{
  "train_examples": 48750,
  "conditioning": "none",
  "num_experts": 64,
  "experts_per_token": 2,
  "layers": 6,
  "width": 256,
  "positions": "rope",
  "optimizer": "adam_atan2",
  "warmup_steps": 870
}
Rows from block 2 of a small image diffusion model, named by matrix and row number. Rows with one number belong to one neuron. Each number is 500 + 40 x the weight over its row's rms, rounded and kept within 0 to 999. All counts start at 0. Numbers have three digits each.
After each neuron's rows are labels from the 100 images, of 14976 (inputs lightly noised), where the neuron reaches its highest value: "lies over" is the class under the peak. Only what is clearly more common there than usual is listed. The data: simulated stained blood smears.
# fc1: MLP up (model.blocks.2.mlp.fc1.weight, 512x256), inputs 0-42
# fc2: MLP down (model.blocks.2.mlp.fc2.weight, 256x512, transposed), outputs 0-42

fc1.77:478512525540622529519539482440509443482511568518501525478479504472500501503523538539441536503545518449439513497514406643538525502
fc2.77:520503550565593438426533471475436468480486477465514489515506554540452604515505521501498554531577591591489538484494459432503451473
lies over: large cell

fc1.420:491517493482464558446465544480463518549541478488477466402554551504496506497552446451515515520529432525431445437494525508472490486
fc2.420:480514504485485434477494492474540512601472482471559456586432493457450501536476557519597515476477471522395499478466526521546552561
lies over: nucleus

fc1.446:512466556540506563531537538517462531581484522474480519532511527568494562541478474500499553512480469528477503524473460542511485570
fc2.446:587477548515471493502488580478446459545480443504540463493482494517472446479498424512499530589428505497495512501463415523512473492
lies over: large cell

fc1.412:478385518518504545484510471551527520526499469380490460531450443479515490587558511483637492539452495480505512556510490504433580550
fc2.412:467557517466478530515540527479518458535542528523509496468423462509558531500518494462522531495524595495490450462489446502555444483
lies over: large cell

fc1.32:504531538449492536562487511519517534534598510507561540540481465526503465509528460533445518536494432520499455540481430503486469507
fc2.32:508499563459472466513480559598529493531550485495497455490572526505559482488500476455547519546467490429521473538504435518486516473
lies over: large cell

fc1.154:527502508600509481499539469493441516550470517515508516521517507495479469422484461480564610509483525542432433465498444479543505528
fc2.154:455527508506525535456533563518461515421432434503483501461469518493507468457510495508460461555513535477479497531504519547436415472
lies over: large cell

fc1.461:494523482464508506433491493454552518538473460487424478546527542546420563480505482549585433533434428552479457462583553405518426512
fc2.461:555477493468484518609535476431544520490500449459535476543517475435587489541498514470554413577455497498475453546434528546514516477
lies over: large cell

fc1.210:496472461494491501480511505445523495513547503467451519509484525461500533460482528418503529528482482525484479478528509621512508492
fc2.210:484445465526507485499494442465584482503545463501599530523467475492479479527490521538532522487507485444471516502446463439460499462
lies over: large cell

fc1.384:472563512469490489473513527506444529503507478470462424571520498523520444479475489452476553481476467464486500555524544480438490528
fc2.384:525532493476463506492546511473481506489463484497531472462541498574499534499502500489502513417453517491506435433499494534594397458
lies over: large cell

fc1.504:479444520457374547452579459545558548468486519498495460449539501487498518536494424542549509470488513496525491521587531512497521497
fc2.504:566420566469485474576504504560547596528530531506497514456531524501450513495482482507525504448508529514489533507454554514459512512
lies over: nucleus

fc1.479:505508526472396546443511513438463491479504512537422496508541471553446493524524471583478498506554590571483505495482655448508492497
fc2.479:502526499498486461554480503459511525454473424506574495526497548465487503515474454466522534482595559406471557513496650497481488570
lies over: large cell

fc1.118:484555525490478461456495508538555520455524564480421475526498571480499503514464521501498442521485472549486425483469490624505515516
fc2.118:513436534457498509527475488458518510493468459437537392551518432494485511483454442528489563479478481451481483518494490475381433501
lies over: nucleus

fc1.76:465517496481492388575504519514556558508575469463528502413548537541521519584536412595479496499552555487440558492574524574532518492
fc2.76:537509541478513582466502512529495624525594445510559482528481479515463483504477430455511444557494496500455544515423505467460550504
lies over: nucleus

fc1.249:479507483568552509483542539462552513545518545509506472445481454525442509586527560492576458487493480478455440463402484592492500492
fc2.249:528501456555546505550486508491537564488527540491487459457510480513538449521461518535559504469454462537491506514613488487517479543
lies over: small cell

fc1.99:503481504526409475496463452497518571612554490486489526573460497537451465432483418520474561515470439513547505523496451425505502501
fc2.99:520488556510437533519516510501590478547488456476487524600510491501573505494499412523459510477368441486499517502471432574512453511
lies over: large cell; nucleus

fc1.276:500466487487552452492453528509529487498493530442568497478561516511483475533577558464500436522575510507536486489551529483518412490
fc2.276:520473538484476507482439470459508365515487475511501471544467502539549457499507431489500545511513539476484492453502454515521503526
lies over: nucleus

fc1.223:481466520420502500608471467543452517543507508466579532594478410504488489471483443437495519497477440517547490500479418559509463502
fc2.223:542475550426535449394521502536474435595486472483486540567525548496478521483488477491558485508476478455527480505550462462514467494
lies over: large cell

fc1.73:493515508462452456571598426535472526512542487538538493520462525502510508556482427493528544511513460526554414488530560581528465513
fc2.73:517483555500514468455454495512490508531533509479459508463482508471529538488523484508607558459578519443528457490535552466513547477
lies over: nucleus

fc1.194:459503479533462435504491478467468506450593499538503518536499550503509465428506509592534553522495500580487469479541503634524517492
fc2.194:522527538504473553486493516532459554463560470512456509512492447514562524488478512458493523505377494426538524527421512426505510555
lies over: nucleus

fc1.111:474504464440502400515510492587489540446489541487409496459491548489516577470455540404497513447471543573492543480472492564536512565
fc2.111:519572514545468574424556493431456578509460479471600446435462470503481521492496466548566516476450514402476529553481482441435525499
lies over: nucleus; large cell

fc1.71:458549466585504546506464537527579562514558495532549480492509513536441477508482535545516470460554555476499521526577478579490492503
fc2.71:554581505507500456471511445516493563519542435497471481517492508521579489440437503496540514444506516507522537521424482442529504487
lies over: nucleus; large cell

fc1.135:422473484477502593585551485542539551458522558468579418540516493517505535441614510532378451498509472491492491486553434515479533466
fc2.135:546574523438506465554540527519554571484493435466463559546504510451457509524386524529459493400513487518491531465506498529586473441
lies over: nucleus; large cell

fc1.235:494489510452421514498526514450579521528558528488487543480519506498553503463534514562406512545472506489592571521445561480521529522
fc2.235:470545522441492485490512463455545465558588537516511557473502498494404496517514519438404538482526486524595539476532534528436531495
lies over: large cell

fc1.438:526378466531523443590484470531595573498456499508543557565488526489454456514532531514523492478435611463526535529570487433540491488
fc2.438:451610544506486498506445489488536579442556564424554522473541456455447432488535478543538488564545475493482470459513525494476493438
lies over: nucleus; large cell

fc1.310:468515519512483482470497502470523524466516515468542480470468552495500513536491455492440491550501507477447490503600478447549537551
fc2.310:587534556519485467516582436451556583519544457538502491564422528445473567493482445525467501441594510506388476509464508519489509450
lies over: nucleus

fc1.49:538550535484494473529515490585543511453450512542493511494514439483518496385507508450460418512524520497539547506556541551527478527
fc2.49:505534447528514563507497552560431467505416503467460424491511534485443545503419486522536486577532428509490534485504530476473484569
lies over: nucleus

fc1.134:434591489477553504553444499467538527441569527494486516487493494499511450505527531585436525558561539494436494502493543560520536474
fc2.134:581531520502521484458549515525469563518567547501510526500465481554538518504528512452544553452529451523474513488487562485430566567
lies over: nucleus; large cell

fc1.369:483518469523533631616504469459486517499426543483476544477503481485472488383530527517517508500532497533493410495495539515482469497
fc2.369:477504514501541416462515471506535502461454451521472471462508499511550437476482523542467445515463380472490492532500521517530527558
lies over: nucleus; large cell

fc1.80:499549515557470544503520570513478485527451492485476575523476549531491493492482570493488513466459549543475476448558468514522474530
fc2.80:501523520542490450530600526516563468541532511520480459511527581499554493510469487519476512445485470464463459572510517503456552472
lies over: small cell; large cell

fc1.83:593417520499537490538524454476520422555491566524556567550511463494480530492433492519502489505542502524534580439461494528490451509
fc2.83:483501589457505507566558465473516463489498471494560467527517403410493541505500515500511500499490538476497426604471484494478518502
lies over: large cell

fc1.320:523436488544487557444445499503529518625426525519447589447468499501500545441542523459418535539432529471600537447470463494533461483
fc2.320:459517464481477467508498477501560523509469543538509527428526478466453414485449563550441596568465457545600528538480461483423474522
lies over: nucleus; large cell

fc1.315:480559480512494599526529466454552552521428487463572505443533461544428512509518521490510483528555537489434500497517510373519461496
fc2.315:536564494496519428475536493487565537543438478533452562457438471481578391504484514526533465492581476450478557457515528548461529507
lies over: large cell

fc1.303:501470501540516527486546465492500546566434520491492474541491517463485493603483473437479467494477474471613526492540459449505466479
fc2.303:518479432560474506476490486477493504587420549511501384556524457505557478526476541513534451481479430517584499487508486514456530532
lies over: nucleus

fc1.106:561527444588503511522522450509624536497440517510544585528498498593478443537446532497422519545451553500488446551557488457451514492
fc2.106:432511568479487503472526462498457523498480532470541571516499504577459465466540446485584402506504485488476575347531535518550452545
lies over: nucleus

fc1.296:541639491526503499512580545549568504551503554433466584529514462494491500474462480479493584478479461486534501515560492539526525479
fc2.296:431440474495513512524588508417486478523468462519513534445457525490458475510534484463468428475483546534454450527527492521531525491
lies over: large cell

fc1.128:556547486520501514540520556581534432461494451523512496492440411507509514519479505478538481475501494450472529472457499504495480518
fc2.128:481517430489538518590479519576585470547545440461546438506559364506484463449506557552506537560507475561518443501483473493468583477
lies over: large cell